config = dict(
    arch='edsr',
    model='image super-resolution model',
    dataset='simulated grey scan slices of phantoms with and without marks',
    train_examples=122500,
    image_size=32,
    crop_scale_min=1,
    horizontal_flip=False,
    translate=0.06,
    task='super_resolution',
    loss='l1',
    scale=2,
    norm='none',
    activation='silu',
    depths=[18],
    kernel_size=3,
    stem='deep',
    widths=[64],
    residual_scale=0.2,
    init='trunc_normal_002',
    residual_init='scaled_by_depth',
    optimizer='muon',
    muon_scale='original',
    lr=0.014,
    momentum=0.95,
    nesterov=False,
    orthogonalizer='newton_schulz_5',
    adamw_lr_other_params=0.0016,
    grad_clip=1.0,
    steps=14200,
    batch_size=128,
    epochs=14.8,
    lr_schedule='wsd',
    decay_fraction=0.2,
    final_lr_fraction=0.05,
    warmup_steps=280,
    weight_decay=0.02,
    adamw_weight_decay_other_params=0.01,
)
Rows from block 3, named by matrix and row number. Rows with one number belong to one channel. Each number is 200 + 30 x the weight over its row's rms, rounded and kept within 0 to 999. All counts start at 0. After the name is the row's rms in percent of the matrix's.
# convs0: first 3x3 conv (model.blocks.3.convs.0.weight, 64x64x3x3), inputs 0-12, a 3x3 kernel for each
# convs1: second 3x3 conv (model.blocks.3.convs.1.weight, 64x64x3x3, transposed), outputs 0-12, a 3x3 kernel for each
convs0.48,100,188,189,193,184,209,207,257,202,180,219,209,163,181,208,183,153,154,150,239,201,189,196,173,174,176,164,202,260,265,205,275,182,144,164,188,211,225,181,145,225,192,192,288,269,208,198,152,138,182,178,206,224,208,208,154,159,198,175,185,209,194,179,191,227,193,175,249,200,153,205,196,211,193,203,184,232,222,197,228,217,160,154,166,188,227,185,173,190,168,202,192,190,168,193,179,140,181,180,172,188,192,210,250,201,180,224,217,204,217,208,192,214,221,197,208,202,189
convs1.48,091,186,163,176,172,197,183,186,158,183,165,208,216,191,216,208,151,208,227,253,238,183,183,214,167,167,173,157,195,188,199,234,167,172,148,132,157,160,166,142,193,202,151,264,225,192,157,193,186,193,229,185,228,222,181,217,259,223,182,203,224,207,199,235,178,190,152,245,212,186,257,156,182,200,201,189,195,161,178,186,195,156,171,174,264,224,215,242,190,221,279,210,180,215,271,215,254,250,236,209,232,151,122,258,204,185,180,218,221,248,200,218,270,203,186,175,162,185
convs0.49,097,198,159,111,147,250,193,179,196,193,208,194,250,157,180,190,159,203,235,199,196,199,189,191,188,168,177,182,255,232,184,222,223,212,180,207,176,277,258,194,255,230,178,242,210,255,244,180,201,217,178,222,170,151,155,226,209,191,171,190,217,197,201,196,232,170,128,141,188,196,190,220,172,243,244,225,232,225,207,204,189,194,203,183,199,184,184,152,241,198,199,111,118,166,159,178,214,274,214,220,220,216,211,212,198,188,189,179,173,172,189,163,227,245,193,234,243,199
convs1.49,093,200,203,234,178,151,217,194,231,195,151,201,245,223,217,204,203,188,216,208,188,191,193,213,171,191,224,220,221,180,191,177,192,192,191,167,156,199,156,136,188,188,144,222,177,158,223,242,196,258,217,162,212,195,140,229,172,180,241,208,195,169,190,219,209,206,205,192,207,277,229,204,185,174,180,185,197,208,193,197,194,173,222,211,232,227,243,195,209,222,204,106,141,186,122,223,229,178,238,220,209,204,217,201,230,230,230,201,215,173,170,171,204,172,151,231,215,206
convs0.50,098,269,206,226,231,198,150,208,176,171,186,228,230,200,211,157,119,180,211,234,202,259,223,207,234,203,200,202,223,191,207,161,169,229,265,198,167,227,181,191,171,209,186,201,201,191,221,203,161,223,229,252,222,239,232,223,168,195,214,213,201,211,186,168,244,139,101,111,162,233,256,228,136,195,188,224,234,185,204,189,179,185,327,222,183,260,207,144,251,181,148,188,174,113,190,225,181,209,217,171,256,265,255,179,219,213,210,187,166,248,208,216,231,210,196,175,172,172
convs1.50,098,224,163,225,241,199,236,188,164,134,221,192,262,225,162,192,197,148,239,184,226,204,166,205,178,147,172,166,250,219,174,176,192,247,230,208,220,210,166,191,223,199,216,232,186,212,159,204,125,222,196,171,217,201,192,206,197,178,176,205,203,209,189,208,215,188,143,176,208,271,272,242,157,219,224,191,168,207,219,171,168,220,281,178,192,220,176,171,267,176,159,264,206,206,216,189,186,307,230,207,313,199,203,190,150,222,196,107,138,266,225,187,227,202,177,180,149,159
convs0.51,099,207,193,151,217,191,184,217,201,192,209,201,190,193,213,179,233,276,253,174,193,188,221,206,149,253,222,141,150,161,139,192,213,256,227,266,323,204,240,210,194,202,190,216,241,212,234,232,194,211,191,220,209,185,232,212,186,209,221,215,234,250,185,190,122,134,196,158,186,212,236,232,188,205,205,254,187,283,254,199,280,214,179,144,155,170,191,171,239,259,195,154,161,216,159,162,164,170,172,209,213,174,173,248,199,175,246,225,151,174,155,164,194,210,212,179,178,173
convs1.51,102,225,218,137,185,222,177,234,212,162,186,150,175,205,205,185,167,180,159,207,168,202,180,151,159,178,214,209,118,106,186,188,177,210,261,254,233,190,168,165,188,185,165,223,220,191,199,199,191,205,219,219,219,224,194,166,233,195,181,211,168,176,195,214,196,182,157,187,246,226,249,303,251,201,232,228,174,180,217,176,166,246,185,207,181,195,227,177,195,207,192,148,198,164,215,218,166,218,190,165,234,157,107,216,178,135,213,226,190,215,232,217,193,221,239,200,219,214
convs0.52,095,146,192,188,159,188,198,170,196,169,160,194,223,139,163,200,160,179,156,280,184,198,265,210,217,215,211,206,178,191,185,186,213,181,216,229,213,187,158,160,172,147,203,234,206,187,237,213,228,171,185,221,164,162,190,184,203,181,164,204,200,176,210,233,210,232,239,200,217,182,159,202,177,244,208,208,232,183,186,218,180,187,174,160,151,189,163,157,168,175,180,184,164,159,185,190,171,251,235,216,194,163,200,257,183,180,229,155,144,239,233,191,189,196,227,144,122,154
convs1.52,113,188,201,191,161,227,244,220,234,258,176,261,299,250,207,224,248,226,228,197,205,175,130,176,156,159,202,186,211,191,177,215,202,202,226,201,252,233,187,198,203,167,173,207,156,174,205,204,179,216,162,218,240,195,192,198,202,203,159,182,253,201,199,220,211,228,241,229,224,195,163,170,152,234,205,189,190,172,203,185,176,233,162,185,252,213,204,215,197,212,211,231,220,164,221,232,180,208,200,191,246,265,227,234,220,170,182,160,137,227,229,245,217,236,228,198,198,197
convs0.53,102,172,155,157,171,207,166,219,195,133,183,230,210,199,216,115,186,218,205,194,213,224,228,254,235,238,263,189,181,185,154,187,207,207,217,187,177,154,194,206,188,199,225,243,197,189,185,187,146,209,174,107,200,172,126,191,212,188,170,194,173,167,196,150,252,168,167,192,150,195,244,133,134,184,223,210,189,197,207,226,215,238,213,184,200,211,204,177,192,182,168,236,184,208,260,201,180,192,156,147,255,247,213,190,197,219,229,181,184,194,180,216,185,184,195,169,180,191
convs1.53,117,226,224,200,199,222,219,202,217,159,194,215,229,215,197,190,202,178,244,207,223,143,190,183,138,191,188,179,224,179,203,184,172,230,222,222,253,140,198,218,178,194,211,202,212,189,176,176,154,216,226,194,186,234,206,200,201,217,198,236,244,194,217,181,223,259,134,169,240,171,173,256,154,189,163,170,217,193,145,209,189,206,157,206,196,164,215,178,189,211,208,219,198,232,174,175,189,176,199,221,190,224,207,145,207,200,178,227,186,179,207,231,223,220,206,255,247,193
convs0.54,095,181,207,288,164,161,219,188,194,230,167,169,176,218,239,185,218,236,240,219,175,160,226,192,174,175,180,177,230,204,266,213,203,250,147,163,166,238,170,185,200,170,192,230,210,199,222,212,213,203,164,162,194,163,169,182,191,212,171,191,151,168,179,168,258,175,185,258,183,165,257,175,162,218,241,228,214,211,195,214,196,189,224,175,178,204,227,203,222,207,173,199,231,136,223,238,188,242,211,154,212,224,257,188,211,205,183,207,176,172,203,187,142,231,191,155,234,207
convs1.54,091,138,186,157,174,219,235,168,164,209,164,176,261,171,182,208,235,210,190,247,234,199,226,171,189,239,221,220,211,249,247,181,186,202,123,140,172,167,181,170,212,241,235,184,228,217,224,211,209,194,225,205,192,247,196,202,220,221,187,208,202,186,219,215,225,239,196,214,261,169,174,221,130,239,217,217,219,204,161,215,228,162,189,212,237,185,179,210,185,191,207,217,169,147,201,173,171,239,197,220,189,208,251,147,175,227,195,210,208,195,196,250,201,209,230,175,192,227
convs0.55,109,190,179,165,220,170,166,174,196,199,192,201,170,226,203,202,217,208,229,184,204,216,164,175,162,195,210,188,171,178,226,129,176,223,191,255,223,212,202,174,202,156,140,146,165,175,204,170,190,248,227,176,213,191,155,215,213,172,206,183,166,171,179,188,143,164,180,217,155,165,229,194,173,180,195,169,168,203,151,178,187,120,250,192,117,189,153,180,205,201,234,242,193,127,218,211,186,230,181,200,215,211,219,183,199,200,204,203,155,232,213,211,179,173,199,175,176,193
convs1.55,106,210,206,208,189,224,202,137,257,259,212,231,198,181,206,200,194,187,162,231,235,258,173,220,237,200,205,200,205,221,221,169,229,229,183,228,244,160,192,185,214,221,205,194,202,182,179,137,186,193,184,162,251,200,167,232,237,222,246,229,210,270,216,151,242,245,144,180,199,149,225,216,175,256,228,199,201,198,228,227,236,275,141,194,212,159,175,224,231,206,208,213,138,153,198,201,182,165,184,114,207,205,204,211,193,159,212,194,156,102,204,229,159,222,190,247,241,160
convs0.56,103,172,203,185,180,189,207,162,202,182,223,239,219,196,182,163,163,210,192,214,183,199,220,187,169,214,202,207,152,204,239,112,180,209,174,139,218,170,175,202,193,197,206,215,224,213,214,204,245,197,204,224,195,202,217,206,213,214,165,165,195,167,169,175,183,205,204,175,168,223,221,184,154,190,188,165,168,165,158,227,232,231,152,178,256,168,202,253,156,203,230,185,161,206,151,178,200,181,199,211,231,235,222,190,177,172,239,179,161,161,178,208,186,184,245,159,212,207
convs1.56,090,181,189,180,192,190,241,172,232,213,270,250,227,223,189,198,192,178,209,210,177,204,217,189,187,207,238,213,182,194,249,174,210,218,182,211,220,185,200,176,209,221,211,188,202,193,170,222,213,175,194,191,180,203,218,227,243,229,186,202,233,174,206,187,235,235,216,246,223,204,172,163,177,239,201,205,234,225,296,267,219,289,141,200,214,145,182,211,167,209,218,189,185,154,185,209,219,212,222,207,214,181,170,215,180,192,199,210,208,246,219,240,187,154,208,200,208,218
convs0.57,105,179,201,166,187,176,215,182,207,245,152,164,153,185,173,187,162,169,145,251,190,179,230,182,193,163,157,182,224,152,201,199,165,176,208,216,192,226,181,159,259,227,185,204,212,188,155,132,154,169,183,213,235,225,244,229,269,273,209,207,234,183,182,205,202,187,227,256,180,184,190,206,202,181,134,189,199,183,246,185,199,221,187,201,203,135,182,151,171,221,194,181,217,252,170,166,184,236,222,226,231,240,217,205,213,185,170,197,206,216,186,119,230,207,165,238,262,221
convs1.57,094,125,177,169,159,191,182,160,247,246,212,202,228,192,167,212,233,261,221,184,211,197,218,201,201,211,161,135,174,163,210,214,204,208,225,205,201,240,227,194,204,189,194,232,206,192,99,161,188,204,255,269,197,208,201,196,222,223,168,181,197,175,187,161,205,195,151,201,204,196,165,191,170,158,172,179,151,165,188,216,207,212,188,224,228,212,211,204,175,185,147,209,184,194,183,202,231,154,171,209,245,268,283,236,238,241,181,145,166,148,137,179,226,199,185,267,281,239
convs0.58,095,241,265,159,189,180,195,234,224,228,169,187,195,236,208,214,299,209,214,151,207,216,169,191,206,191,187,184,202,209,237,198,173,191,117,175,185,236,176,196,235,226,226,250,237,217,151,184,192,146,181,189,214,205,193,207,188,164,211,217,205,188,208,156,244,223,256,213,155,222,169,165,141,248,193,222,216,168,212,177,180,235,184,202,200,161,169,230,145,171,242,177,156,202,229,183,164,254,178,157,108,131,187,189,196,224,168,213,209,182,184,193,190,182,185,184,176,182
convs1.58,098,174,205,186,160,182,223,184,176,197,151,137,158,217,181,175,254,261,266,195,236,208,167,213,190,231,257,210,196,201,204,282,246,213,146,156,150,209,223,209,213,233,199,216,206,172,197,180,230,201,225,246,194,204,225,226,210,196,212,210,216,235,205,183,205,230,205,191,198,176,81,171,148,215,200,176,225,184,174,210,176,166,125,230,252,184,218,206,176,224,221,180,175,181,194,216,164,201,241,228,145,183,181,187,201,261,198,234,286,165,206,183,198,221,195,249,240,212
convs0.59,094,227,164,157,202,190,194,219,213,225,213,181,172,199,203,186,286,252,148,205,178,156,195,172,171,191,157,179,174,202,220,186,191,196,134,168,209,158,188,182,155,211,188,229,224,224,151,157,181,194,227,197,172,237,165,160,191,153,141,218,225,99,195,251,192,200,232,197,228,220,153,204,219,198,167,155,248,194,201,248,201,212,196,165,186,211,162,175,226,198,183,226,151,165,257,183,178,255,199,174,200,173,195,255,219,188,208,266,249,208,172,190,217,229,247,189,224,263
convs1.59,104,184,178,143,181,191,148,242,257,194,217,179,107,222,198,130,228,153,151,201,248,265,186,223,184,194,250,218,216,235,299,227,203,228,145,147,207,176,195,197,191,215,221,209,208,206,189,182,195,167,185,181,175,178,139,192,251,245,199,211,180,236,197,204,178,188,203,180,172,183,191,218,224,194,159,151,224,177,166,226,211,187,137,185,121,228,241,145,228,208,124,202,193,129,224,242,128,207,237,142,195,177,126,249,196,126,210,209,183,123,172,194,166,192,186,262,219,188
convs0.60,125,186,188,181,240,203,191,204,232,254,202,188,204,216,202,210,181,160,138,205,240,255,198,239,247,218,236,219,259,182,117,226,212,182,178,173,140,204,238,231,204,175,169,211,208,219,181,175,183,242,219,252,192,181,248,181,150,155,205,167,179,226,211,289,139,191,242,228,177,174,163,179,184,193,157,159,218,208,223,237,206,188,190,221,181,191,202,176,205,189,128,185,205,220,155,240,217,180,212,181,200,180,175,214,177,161,175,171,160,183,215,196,204,210,219,178,173,176
convs1.60,105,228,213,232,168,138,125,221,232,225,196,176,180,164,232,259,177,197,209,223,184,144,213,180,200,227,219,233,205,177,218,197,208,182,187,160,157,204,234,178,233,212,234,219,226,222,241,232,161,189,218,191,191,238,226,196,180,172,196,268,233,162,201,202,203,211,231,149,136,161,161,228,214,233,229,226,223,234,195,223,261,226,233,269,181,179,266,183,183,212,186,183,177,184,199,186,223,203,128,135,227,230,196,176,206,163,197,219,228,220,222,185,202,225,205,132,196,155